config.toml
crop_scale_min = 0.8
hidden_act = "elu"
merge_dims = true
warmup_steps = 830
Rows from block 4 of a small multi-label image tagger, named by matrix and row number. Rows with one number belong to one channel. Each number is 500 + 40 x the weight over its row's rms, rounded and kept within 0 to 999. All counts start at 0. Numbers have three digits each.
After each channel's rows are labels from the 100 images, of 14976, where the channel reaches its highest value: "top examples" is what is common among them. Only what is clearly more common there than usual is listed. The data: histories of elementary cellular automata, time running down.
# convs0: first 3x3 conv (model.blocks.4.convs.0.weight, 192x192x3x3, each kernel summed), inputs 0-95
# convs1: second 3x3 conv (model.blocks.4.convs.1.weight, 192x192x3x3, transposed, each kernel summed), outputs 0-95

convs0.86:508539442502475474562485534435488504483527555492523518555434461489519472498489534520491501539490456494475453479464576507468480568491537532491479498590447520507428524550531505490463618449423486521539470537560506537511420497490505513531462451392526549511516478537465488481533509458496440538
convs1.86:438539459546435436531490453536504500481475519564505553506496502529426397456510521451561523507524501538513487543479530523506522544538483563528547477414534539530543500529488521616574448507550501482553534497452438485509525487478464432447546532533509538536489474426467483460443446502554482474
top examples: 110 turns on; 000 turns on; 100 turns on

convs0.77:521488540464518541533400500545484469510439536420508444490507534538436465494379484494525508546538508470489547515500463455518525538479519534452520528543513435455512496546498492507517525415500494605455547508436524558507529515533505512500432442534431508455409475548485467480513477515553475434
convs1.77:480528502489427506506488539530510540402447529548456470495553544527440495509503516515482523401482508458582506479528540515512451465505499534491441436482548510531540418490493480461541466572506431504526491509533448533455432460443454480492470408514457484501439420436452460485514607559495493480
top examples: 110 turns on

convs0.20:459500497453515464500542476560441544442533477557447466484486541540589530480519524450454461495525498481522450490494450482516537530454426535442598482485589467545577558440556497559529518488510494506470479449472460515475455414510454562484427491476511555490528450512441528528496486475564515478
convs1.20:509495510581525491461499578496475567531576409432467484433526475519486433492538534514495512499518478536470520612512479499508535502437518526519454565497431513425380511486528471468500490459446549527483517457530532493489617525430473530505513540421511477488447512517490467559512512505536555540
top examples: 011 turns on; 111 turns on

convs0.91:483584536533512519468484540513502490483492524483558513499499483578544472512478500482458588522499410482501467508499474539487505482541517483472502432492473518508424564559506534480450497488499456492421537510544464486494566454505500584429586577520509459522473546529536459576454494579615490458
convs1.91:467500481497522512484582444482510434400517469537468532433466462454482530494524541526479511506518494498511550478545473438495482520456444539485502472521588502578532463428458510515504489495468456470533478454488519483503475568575484498451377463507528541462551483496519527505503545475504472574
top examples: 010 turns on

convs0.57:522571466429538527453547493486501489575462467498455497494502473504485493435522380488523494466487500505502445464481448416496536495477499493502434489525518510486570545473473476487461497532452489488457537428474507547558457521528464578402534442552531460449510574461448465499542495426450468470
convs1.57:433526481614490546521472498530482498448514491539524546515411439485429491470500566456501499532493549534504512551530508502492461453446516493448482469516549495536481466535509470421502535437523564528468473471498576509467481524506483447557505513526507510518522518579470491486548513506544495581
top examples: 011 turns on

convs0.116:527593539481512498499516522525508521509506519466413508436479534521433514555490536555495411541519476610544522470530528452524471486502445449468431517482522504528554514531455416438542449499489551497497506471568487460448483526474544472556494454485495494505504474413478538513526514484442421514
convs1.116:574406504504504460516483534458549545491521487551498522479494421504419501409506517485511457493519524490529516503455473520489507478457561537588518493524493494467525438446515538579468534451446452536571499476469461502528468492510544463532517522516522468509493510530470505466472473523518509478
top examples: 000 turns on; 111 turns on; 110 turns on; large cells

convs0.13:521539399475522505549483469448566431462560505507482599510530485537513470486488531483503466480586504528511471492494494531480550483510437528504495439485486471514522510511418531504504488552585440507487526520495487452534382465549520473524589446511520516510466479487507459466458531475481504547
convs1.13:538583518489461486450573487535466499514470537456487423538530428477518530533495500442456438460465542489408482498431534574548492539533539489503512496498545516506498528460488586509503456413450507421574481522445571481513496572499519537541466467514470499542471493503437534489528500471526468474
top examples: 101 turns on; 111 turns on

convs0.109:505584512481513458557455506492516502515490519531477553524555440523543453483482485487501521435481462517422472523483412538457525521457518411533459476542510509481541560383437546507509539464501557454451428509445517549454496497517474582519537408489562521522495538537540483482564428484515521529
convs1.109:526483457540478390424526508477480427507446451488574550501444471482457489506480534496437432520514527544520461482510571516528573533492541522480548506561521466494522425619465470545501519572433594437616488524546497560491468513465424509478491523486505512524504485499481520566486532527524433472
top examples: 011 turns on

convs0.175:531473428482493493394479531506517455470508508556459494444413469493509539432500522494493542505515491450562483531483499392531507510512508542490505499370583522507464522487504562536543497503573443508614437503464525509473477492497465465550558529497468465474465480520605452447523534563516460484
convs1.175:502508516541491471561465434445480565509561537446510470468552481490478457469547458522545478501483541523436492430521523517500484577503524454489480469462474471523422488517444470528482497489484475460493514468519432491508497426491516454472448473477457560462493533454490483481489498488504438531
top examples: 101 turns on

convs0.118:497507506454567516478539492492497504427527493521495493495483607547484466572487478516467589560506469467540507525504517451436553473543523477479458498521476513489469523524492476484545516542510546496477464512491505530498483569519496414472484530489527517505500516475467500572507505553470488507
convs1.118:526541478516440470463476465519470470487463475495544483596514429524496531466446510519530452481472499442510502494524509521516501513438514463525534523449542449533503473558547515482389512466516472473578555516436516566535475458508485554540425520476481464513497465546494548462499516434501582484
top examples: 100 turns on

convs0.66:479448512456476516478470515531500576535546460466473568528532504505498524449492508463476488572460469515484455469437568496485509490463538487465524462466456472470523467506491506503534528430549434497532497477439436497479522441432437519542512448473602523541617492529406402472524467531554519553
convs1.66:517506538429452478581442492560554481496533493459529397454475470484518459496525436532549531557494498524534487613513476512401484575539522529473525498554494487560451505498529518535504496525516546468480515494548466476545462511534523526471508525488542492516520502453622439531515426482501519462
top examples: large cells; 111 turns on; 110 turns on; 011 turns on

convs0.47:498563539530538440471507484602552502439530497514542487526432476492494638551522481514479497424523504502486479538474483449453429542561473559504484479478514482466486519536441510525496504457517490507519448510485413439499469490505533633522495445493544481467381367503526525510503510543491488503
convs1.47:493442522466541521537494600471475512512510509493475463466523514532508421433521557520515518530551478437538541435524452527490478502440481482565518507475540474521502492500552504578528486486453494492520502540446528536503499460516426444579476549464535543458516577573480492579465541455507492544
top examples: 011 turns on; 111 turns on; 110 turns on

convs0.49:458491545491574483549493453519503457495494487619463441506512520531485466484530511441501552568433451480525439507488530480530429463522501489542488520540541445525537487537567473506490605455504526517462418503543585465511508569546442534509512520519533436485492479458471568490513484518520497486
convs1.49:582449489513528487438467502499532504483452455477506495501480491441471487535433546514493384517520543497436517497494481522474508515475501433523504448517512522572476475407419564491504450575502509501524351476505503512514498424478532495546500452444515584504517463479503527536513500537523545463
top examples: dense start

convs0.19:502547467429515524517499485549496487469473472485491442542545504573563444502442556484507539511583419454443548502467446501517484509459515427574468457472547497493482493469504542527444536515522422577523525560426525444482519530502509503475505421479496569500455454517473554472487546453427507478
convs1.19:593464489520468467457491481474526473505511489474461481488605534475489584466490536560484493441472530492480470508499489477509493519567511550473471480521511485542443485561527526542508487529477550487512533541574536415494477559499541575432519546502525542489531479491522525486496411545570515504
top examples: 101 turns on; large cells

convs0.158:556537505469419517459518506548529506567431571516481467495494527542469502511508488492547498537464527586446512504480528416471532452476480509547526564538467483470489482511508474490486530588503514449550556544532522493488453573504476506527497539468506498438412470410525485516449426523455494489
convs1.158:452524529483529445513512525479466498527508516443497465456470551456510458580470503451427506490466452465550401490527493503479473511550526478527539503566488525507479549419491510552490530503457474505498404440507485459502547436518533486443556463502551510541646451514503510523573478508548560468
top examples: large cells

convs0.149:457450413494426508516497518524489476477469427529516446488501487518531496536498556467510471504493467502474500494521488551514557540477540499454475409524526481491469498467500487469491607507537515521467459487521474589481501472512490486502524517502419500540618503516470459565442487502503544514
convs1.149:511479550468553475454444544480576503466471537476511566532443514484459427516551458509510592567557503537569467465516510458481454460511480527545522584529449491530453493463495488523540513452474514447526498474568510449486452494430478529473468512528609505476512487498512498509441563424437536561
top examples: 110 turns on; large cells; 011 turns on; 111 turns on

convs0.30:453465529450413515472524502457579487541505469442457540514513563476491466460487434509449431549398504496459452475535472480568457556516503559512519537526555478431465488492508463501457515471433510460499543530497525478497446445497484474509527466497507504500477485558554521468436473503522466579
convs1.30:515513437485467493494452508509506504540460501528503489520549462505466503584496495510607545540521493436535529560456520513474484529460546480446504480490487456519472507551510523517560524545556464468550467464485471511460547532570531528484443471513488410472569523514489457549546550556594561486
top examples: 100 turns on; 011 turns on; 010 turns on; rule: rule 92

convs0.6:554498483445500447455470503523503468487496465524492500511544533421523530457452490494529438541525485473503493514500498519495536522460478500519496492519435521492478473411556508515486512426498443466526442500506478474477535535530534580473516524508531484539504494545432486485530478532452476495
convs1.6:453550507438522444439527462454432488579490510457502444509558540524478391508534528477528538443535417509482429497470498486524489550564547529474485457463542493497467482504455465525491534476517485464527581497538546499504509514569434533437470537525527517534504486485493494521520518524479478555
top examples: 011 turns on; 101 turns on; large cells

convs0.173:540436533519453525444501458465481494489591476565446526486533561549519462437511488465538504508552470482510507568512477573487509479511580508626454524395577574490463554517505513529523537507491489478560467509513456492511454429530556484507494556574514503458477452475511561463477518562519463498
convs1.173:454437481493495460605522482568507516476529483494480520498503521463560563496521512526489563501442521507514519410469599496526467541547491506484489547487525496506500473483467491511469512404407446509452494517487480497553452472552559506518495483558513533511529534577511528515427548558522503510
top examples: 010 turns on; 101 turns on

convs0.10:470498549470502506550487458500465453467464570521513532427556439444485541475507467492493605448490557516459495566488524600480520498550494454473517504455499456528481428491462538482522481548471560530548508469483532459538521436553486523565458534581488446485509497584496485505489489492581450515
convs1.10:506466454521458523485513495489633521531545516434471548444484504500509470463471522499536455597494439510544453497531459527453545494550464526546489493570536500535537466470481429479526547496504488481504553586565484496458439451439478486427472505552533532525506446478490494474472451582489457419
top examples: dense start

convs0.82:513499489488551488451483531530545492505521459505519494478510506483553501421433515435504464575454496493490529456554469523529553490506517481468532482554393493548496485438529479542493474473537547471528456514458432478463556511512505542499402460492507480531453419546527493456491429584491515527
convs1.82:559498494511511462517506551509469511490472539463519477498569527547471526540584464552478494467537516516498488566464531504483486543488473493490468485497584545496450563503450520489479576525523441523582489559576540438477481470526529526476505473495558491558563491529512550541482557472521545584
top examples: 010 turns on; large cells

convs0.165:507506450436498548487553497447451548505481470468486508530474502518463510554505412440522533509538419545494514527478480463499530466543540524465544499475443556450489516496516544556469485451498445519488570637493465505496496564460491466591499440459461479493469425560457463489412464490511524498
convs1.165:571436547528505424529546477484488451479520465525466524477527448520494474491497574513501526502527487412595522481488475519492437456519500500519481488500516420546446440499482542461576522548503567480485423483529611554576497498615568454466565518545465520477510537434493496453558501554470458506
top examples: 111 turns on; 000 turns on; sparse start

convs0.71:509493489448451478505520495448515511475519530474492565542404525463451512578463481523474453476494499499495531497579484519473504480560448456553567548571510456570491440466477431507501530500501542515542549559529496545502608443529523533480487486567559505499484477481491522528428513517514491508
convs1.71:565460465475462481442472554556541568499510467553466525470531454540533427457559503531472543479519496458528438561487528508536468519481476502500535470418424549498450579542512493524487485506455533480435453468458435451570443511528537495460461473556426533496540434505433535433462458473436512479
top examples: 111 turns on

convs0.84:553541492407551494516555469501501556494493466416533525477419484579499568473443515510468444498489481516550486495489496413522488464562546474516576483539531488524493472497457510507553509559488460470437521454465506474496498532514453493491485461463514432485542515477455555617528470395489551439
convs1.84:456511475504486520504490531478483509511443494522482455513504531482561453539527465473540493525478423462523525528544508617515553454469481513459515542514457520498545543538498477465454485427514458463442460578497589564514534492471499442505509454538515524515447541511519514465562480503491496549
top examples: 011 turns on

convs0.162:471490528504488492398462469524505496549539537447515518468438470431532446583545499497546592527460571526488539516529527533495470531477503492534507477550524471583512544466480450485472451468441446497395559480576506498436564481503520525490562490571399436506551550509491507479409459513465498491
convs1.162:536489462474462474636499512538562482535463540559564476483492524511472489487486573499477487464572495537478502486428545515458429429543375544439515519429483573511517497493511492513534499518512482510582399563513465539463523476467455430504539453479532574478483502462466509469490509502552495472
top examples: 110 turns on; 100 turns on; 111 turns on

convs0.151:478516466514490498566456457486481583513483524531459536516444460437530527478443486449544504476601423417564568543522524597452526518524547498458517416436496514480525468500491528532535464490521471552516397427529506453510535500494569484499509477540496536541523432529464549457512486442454500507
convs1.151:499533556415447472520534523505466461572511430553485525500550543525517515460494521462445474578490512524416430489433512498506520519523538458545539468504481468530498579487510488523382482480537509434492494500518442509497474477529476521532454497424613518486598512495460487520488456501527530470
top examples: 011 turns on; dense start

convs0.99:563508512483442514419557566449483528467494483514489480504462499538521442517435511506496508481543536465537495533534524511493442486478515440551447413490610539470520509530480481489473516487543523543460491492504523489510553520573561507429502447433512488603529344465553508485483429571470536520
convs1.99:450449505516498556459552545508529530490585485514462504540511542472530407461518513545531483511511535498490510466524490513493453554525457561462531570436407543514449528554566450480426464557477450518455565536468450550486567509524501495538447505517499569430505546448500479453443518558541540534
top examples: 010 turns on; large cells; 101 turns on

convs0.32:594435508498535509472595469433469536568515523498485469443423440532612498507498486455542494556574450498467494492492537475519479468434536474486474451484527467483546502427434484500502526491526532518516501505465520506489498505486499535520453512459557552467505503471414453478473416546471507464
convs1.32:457544430479498455515497448467519493490553492494467504571574540444432502479494507547457527434418601511538495507528489473445491527486459574535517513498511551520532548568516553466505520473481519557454447501512513503534455474539554397424527512499469458531488455495536403454522508498502474542
top examples: 010 turns on; 111 turns on; 101 turns on

convs0.81:463506447492418512495493431570547542533509534576566540528460542499534489440504426486498467502449483519569530480520475435483545521509471523487558485464559453529489541468525472440533492504477481450491473486528487549432412516468445492550432449521539544515488481536487482419482554570506506517
convs1.81:559530474567559530499479561512475494456526452503449484511503460562481620491500427490406441505451526481442514484457515537545502547499553479551475519439530460446551558539543616496482513445524554605463516570490498495502445482471483528420582546473462440519523530548499540577500516454540502479
top examples: 001 turns on; 100 turns on; 111 turns on; 000 turns on

convs0.180:527492529535579470522531510500519516527551462537534469459545477541533493559513562459394538523503511501478468483562514508551590479496494550512464531463518510531521472490459484528486472472498502511487520473474512454440403544495440511498459494412516569467524469474538480498529418571495529478
convs1.180:546570537504451543448561495548466498487442485511378478470527497476534483499441446462461620446506469512482514524500497530541530469494475455518519504445466532480459537558452509464435475506474447493479497522486508467539528480477551466502501496501478484591463509490497546469552545465459506496
top examples: 011 turns on; 111 turns on

convs0.59:581541530465571524505517481465424541472535554493467506500518542488512555512468505455493516483479465553481499508442468511473430418512444489528493448519464506528527512556508550439527544523528516516535495522536512553579574476490470540450550454522492473507507513536564521472487538562504493480
convs1.59:452482529552449488507482468462529442545493548500453487558475507558488449503530426575426492506432462480528479552558495496521490505432516509528605510488489453479430404467606464470468529492493498448483500556530500475432395579496566470496487478446485550440461483557458562502588532515467502493
top examples: 001 turns on

convs0.53:561525545479471454567478549554456519457467468615438478508467478533457522487488454501523414486549457500512478551503515445515538474525448511504483545495492514476507524537538465515449510543525509512434517489539511484573514489502506457558493488509514457567500544472455447520520492549588564509
convs1.53:514496480524540524510485483543493559539477497474477510517538392506518506507529531536496561541473616483544520505467495468578454516470510549469481505550503493512410433531456534454481468423407541522536463523566523461451488483494550499484530487459499544465539507505502534574466490486528492525
top examples: 001 turns on; 111 turns on

convs0.138:585474506485465470501507398548459542439518496413489510474531466472468526500499536512473474446521465546519541485456489492531507575526509551509422504496442493486500576538552468543528427470520447530531498443530560469441449505529430491468461454539454458462594565488550444497531485512526554559
convs1.138:538456537529449504524522498500509517574569488533486463440569583521491452490511540495518515511581562535503437454463574491511564517520487466528449540501531463525535429492457532425521493431458450501524397480492471530545535536485471462520540454452534486509480534459472551465505438505578440490
top examples: 111 turns on; 011 turns on; 101 turns on; large cells

convs0.79:530565487486446458525514480427513473527426574458477480588552462541498530502493484477449501497489417555514552478473454511550455512447493568505501452526584487453405498578498513521490503527517489518541464563486506558498470511531415522580497502477523440511505462516513450494473519459542538574
convs1.79:520532487516491475504564511447490519456465572484547506433477494494562482425529464475507459522543554499447482556496494516482546464483482488480470503484481503570548493471516497484505499449384541428579525520467531531460464541464531560555472529530428480511448518519534518540464570586430494532
top examples: 010 turns on

convs0.119:453488529519501532514507517487521497463559506526494475473524508527466468542489529501482519444526501475501453529568433507496485520533509465449464453515523384472526476503453507477517473547454539490496418530428513437476451474517487518512470585505491536519570513457480597442447539538479523459
convs1.119:507505472444577517507508435473525445571492544467479522475489531511453500475493554479555506563481501415560486529513555482445535537538612493519463575513491480466539572495506475517507535474512481476496488459528499501485547471490495497483575525512518465467470494585472535492510492513541404507
top examples: 000 turns on

convs0.154:472513460478453537503509433592527497468521499501507490543493580511466550560524462444537450455464489591537515540541504527486470477397498438516523575481570430584500484556565482468539479476468530461526529414447484460507529514548519515469456515561497448455512475473523522510451521479492515527
convs1.154:592496518472580528468506545448519499485439511502468492468494381461566475477476484459456586473555459527431491553552498491496544495532503514446503510424519431408448551502515516437496470506468477516528480526568527500470493568495494429583551504505465498506581451518488522387475516460540446475
top examples: 111 turns on

convs0.85:510467505433505476486523500522515535529535557461455518435474548521464449549488518460512453489461501386520514518511513565519478502463487504400486509444467410515452529534513551541517453506525506547480419500505454511517508478511483509534501516468531525546510455510533468479507534550534533522
convs1.85:531489527639506480450537464428479475547538545469488495542539505504511452575457470438497534530503514615528498409484499503444536503550498521571491571541523532512509481490461530482468469543542511449508506491527566463536462460522578486489513504503498498539496412430527524575505561526515484401
top examples: 111 turns on; dense start

convs0.45:450536485540517487556421512495577547454539484591548548518575543515503455495535440482530469569443485497488548488539514511510541523491416517508501505501432487514491502505548475495545508434535475519443462491434456518465484517613574500473574506553526525507526519491553517464511447538502437517
convs1.45:525486461556542565517502484449446462469430447511470502508424489539503533529512443569449506459423468492495532606518534478487496489550512524472614498485523524510481514498441469516499505541526490496460462531473467491542370488455417511561429525521413556490450461555488543521492505456477516488
top examples: 111 turns on; 001 turns on; 110 turns on

convs0.110:528490446486548470502433497481485459457516535502468582445445473487503576487475523422518431474493451472452495534470447489518565474460514467529509549504460464525532483493496498399466504491559524466504510527523554551473568529544435497491455428431507503453465592548495441531510496509562473554
convs1.110:495585501513499521525512521453490504481528497563544480460551501512494454572454464521478524473497503454553450482515491455462512552547503466516528485537581541499528507537472471514474481432431547454507476478466521488502450456455453507516599455503472507602498527448544481544572512411516477555
top examples: 110 turns on; 011 turns on

convs0.160:521443500458498473400432483520562488468502501503535576443467523542508422471506514512486493475529522466521603478542482553552499551482548511592500506510559425488479530488530493396460482565518509503474551510440583522493518520535504550546504502446502465435557585489568460533366457514449525545
convs1.160:471488521431486563559527514518530480511406472553480502527482470503451530486526522456491510489483510559475425504351521512500518531520477484438484557501450543531473518520490492563555474508449376422504491530546463469449519540567489512446569430543470501525458414511417498469556497493580528511
top examples: 100 turns on

convs0.1:454457484513494547525482442466379479510427476527487578493429528514527540529396422495517467466461484520520495553452516467517523531433487545544524462466499559433460484570544450534519445478560479474456537485461528529481480516501452468497447447479519508449447496491503492528478469450534495531
convs1.1:544484458480467438507494561514556475475527466509541499534549478520497509498518527466502482604543488502527556475562516522412545477557521525542501515453538467448518470528463448544507529430478486562527467519541473474495513467522549515477553436478557488478514407445444467473487480558473451453
top examples: 100 turns on; 001 turns on

convs0.125:515533498512467484528489565519497500474509527514447506535454498506515423500553548509447559420473536529491438510511482544464515475569497452525426479428542449507496444521451515486507500449475519448518463493482448486476497498497540562494503502495549526517504566453477482551468473515510522544
convs1.125:505498514508495458465416536460540527469503519573476493563559472476480491461516384449484409645507458493520531429494524497458505545501497563492542484527510512517551530494417495548496494574499509547515546477522577438523461551478485505498474502507536520530477457546474403441479438526455435466
top examples: large cells; 111 turns on; 011 turns on; 101 turns on

convs0.93:582489529506522509569477440516478467481484546536441458495525461444550480568515568446471563515521509511482465445486517570524522434497569497511430444487563452456487470469456544552514496576560538465480555517497471484469517444538547507492521419471496420574545508508471509548519507488492483532
convs1.93:395522385444566489521509542540499496487549517366489511485503542489457470556464421519545501550486463476505543567425478425555561436529532515484484517577502544463467468461563514518499446450506528526490486464516514500461509534522514577539568510503547571407525481526592455525459488607472456530
top examples: 101 turns on; 111 turns on

convs0.148:511454515442507566500519497511497466511574417504476601440525479487457554543531505550471573496487547486492510557488392409521521484559413461446476501460497531443487465475494492460490535469556469498494518434419466490464522509487429502493536517452487503500479487532450529552455470527454483536
convs1.148:533541504539448459539465492530509516443542543558507400572492505551525504479467445458501564490468473500498475478585516534499472494480519507508478509435467452593595582513517495466520482437524515499491479545513501530485514472471493522486493535528548509493504487465498556434528498467478426424
top examples: 001 turns on; 000 turns on

convs0.130:441494452499438534485475473530498481480489470511433404438484509487465475475411481484523471491500491549528502505528518524457507519466491500505562490413576533494475534527475544537543468368524551458493504477503514503496449476540484514498461511504541447462492393525478538491566451470464550556
convs1.130:549478489433503447464512497532574540596552481503490515417546512508581559514515501502534454575518511489498507520529488507592549540562509488568536512463473516475486458469531537474531520407465463499547517505495433489482494448560552502487589485456534469477511533547485525595529558549522549501
top examples: 011 turns on; 111 turns on; 100 turns on; 110 turns on

convs0.120:467451496483544529561454482454532484534469580421575567540472471491515498494545490431512502518468405458472473552533499513508480400467522477555487485472452485491550479538513521448536539486541509497501497546480439577504487535508564531505560504525468495489519575436530472502520543489478445473
convs1.120:504508576577463477524523552459472535511498409508470473490519484561487481565487463535385446473488585501492489473473498527477479470464489535518485547518456488502415526558498511565437490479421470504535520488454525425532469473409515494476431488428512527525480456509450474544520477539552496488
top examples: 001 turns on; 111 turns on

convs0.11:569454534492473500580472475456453531519532468507537477457517502464488450542474512529507551547437484508489574548562464528521530549453442472478504475564495496523443490539536459536485499513487512433516542499451500551515487492537517472485520453490504496558492427456462561471470466575543563473
convs1.11:459545534455502561484559443471476528487484569532508534558499454554557510498575540497499534494542564475580444494445514456442507455534492489486511496526509514476536532555442468522452543492588472614488469452522490463500542502508512524518538518525477454507538579534500523536511472484435578466
top examples: 010 turns on; large cells; sparse start

convs0.123:450529484571450505495466536541484545513496492594487453442513467433534523525509504541462549473460544453473437463444520445575447468527527549523412493512521531490391494478493451489550530474551549496502475469466472569469468527483523454385439539491484522447573495479473481484523443507529474526
convs1.123:550490476499561553491640531498501462494518512440456534571502410527469521457462517493483422551516515467445513458453494555465451471465520441469559544526540435486507470500524588541457512529519517506543532542517539446510500505526474511602476461562446518517494529517497584530459478493515514491
top examples: 101 turns on; 011 turns on; 111 turns on; 001 turns on

convs0.104:511471444556443505530511565480516542471490559449478487575506474412567495489506407501504502564490479437464437504489502446502521507448512462592560492531548445412500501448488513520503464455485580466510413492528487490506483558509485523525497550487446444448512531570495485506556480546494547481
convs1.104:513577494460536491497508497518462443541477491509512424461493541562524538509529501544509460475504397470542525423521395551496483529567460504484485467512488509474560530504539521470521576518508445480521530496471531554528481471490510598528533533579483548552526505485506506477470516441488520550
top examples: 000 turns on; 111 turns on; large cells

convs0.178:499514545450466480503537536571500525490494533607452585534430493414493466534521560532508501490573506452459470397485500509515521511501457479523426428492515471550554492579461529526449527529523528435502504462496550429532456501472478502558471456410522511517521449488516506465521505482493503486
convs1.178:546516494549449452456429420448482437517541486492511460477571517580462488509521408521425482480415483499474502587517497538565421479467495524524550487454456550461468530473523546562513524504517472491555512514515492503518445510531530482492458435542535489429470505544509555534512527495555511528
top examples: 001 turns on; 011 turns on

convs0.64:477474595523546562506551470494492464522425519523493455519492571549442460565470575397517442455542523526555492532474467436539445495578517539492456466526452522473493511484487498507491576500517477494545514534431523482525427505478494528534572475457484561505456510488473516509483496446490420551
convs1.64:499485532419538534539428536478517606504537493445538538502548488458562544515497474534472494498443476511515558498524542491498526537548494568464534515407545572517441441549510516531469444543517487560453529472521532481546456537529439524494417500575525549421557501512446540452442470502507484484
top examples: 111 turns on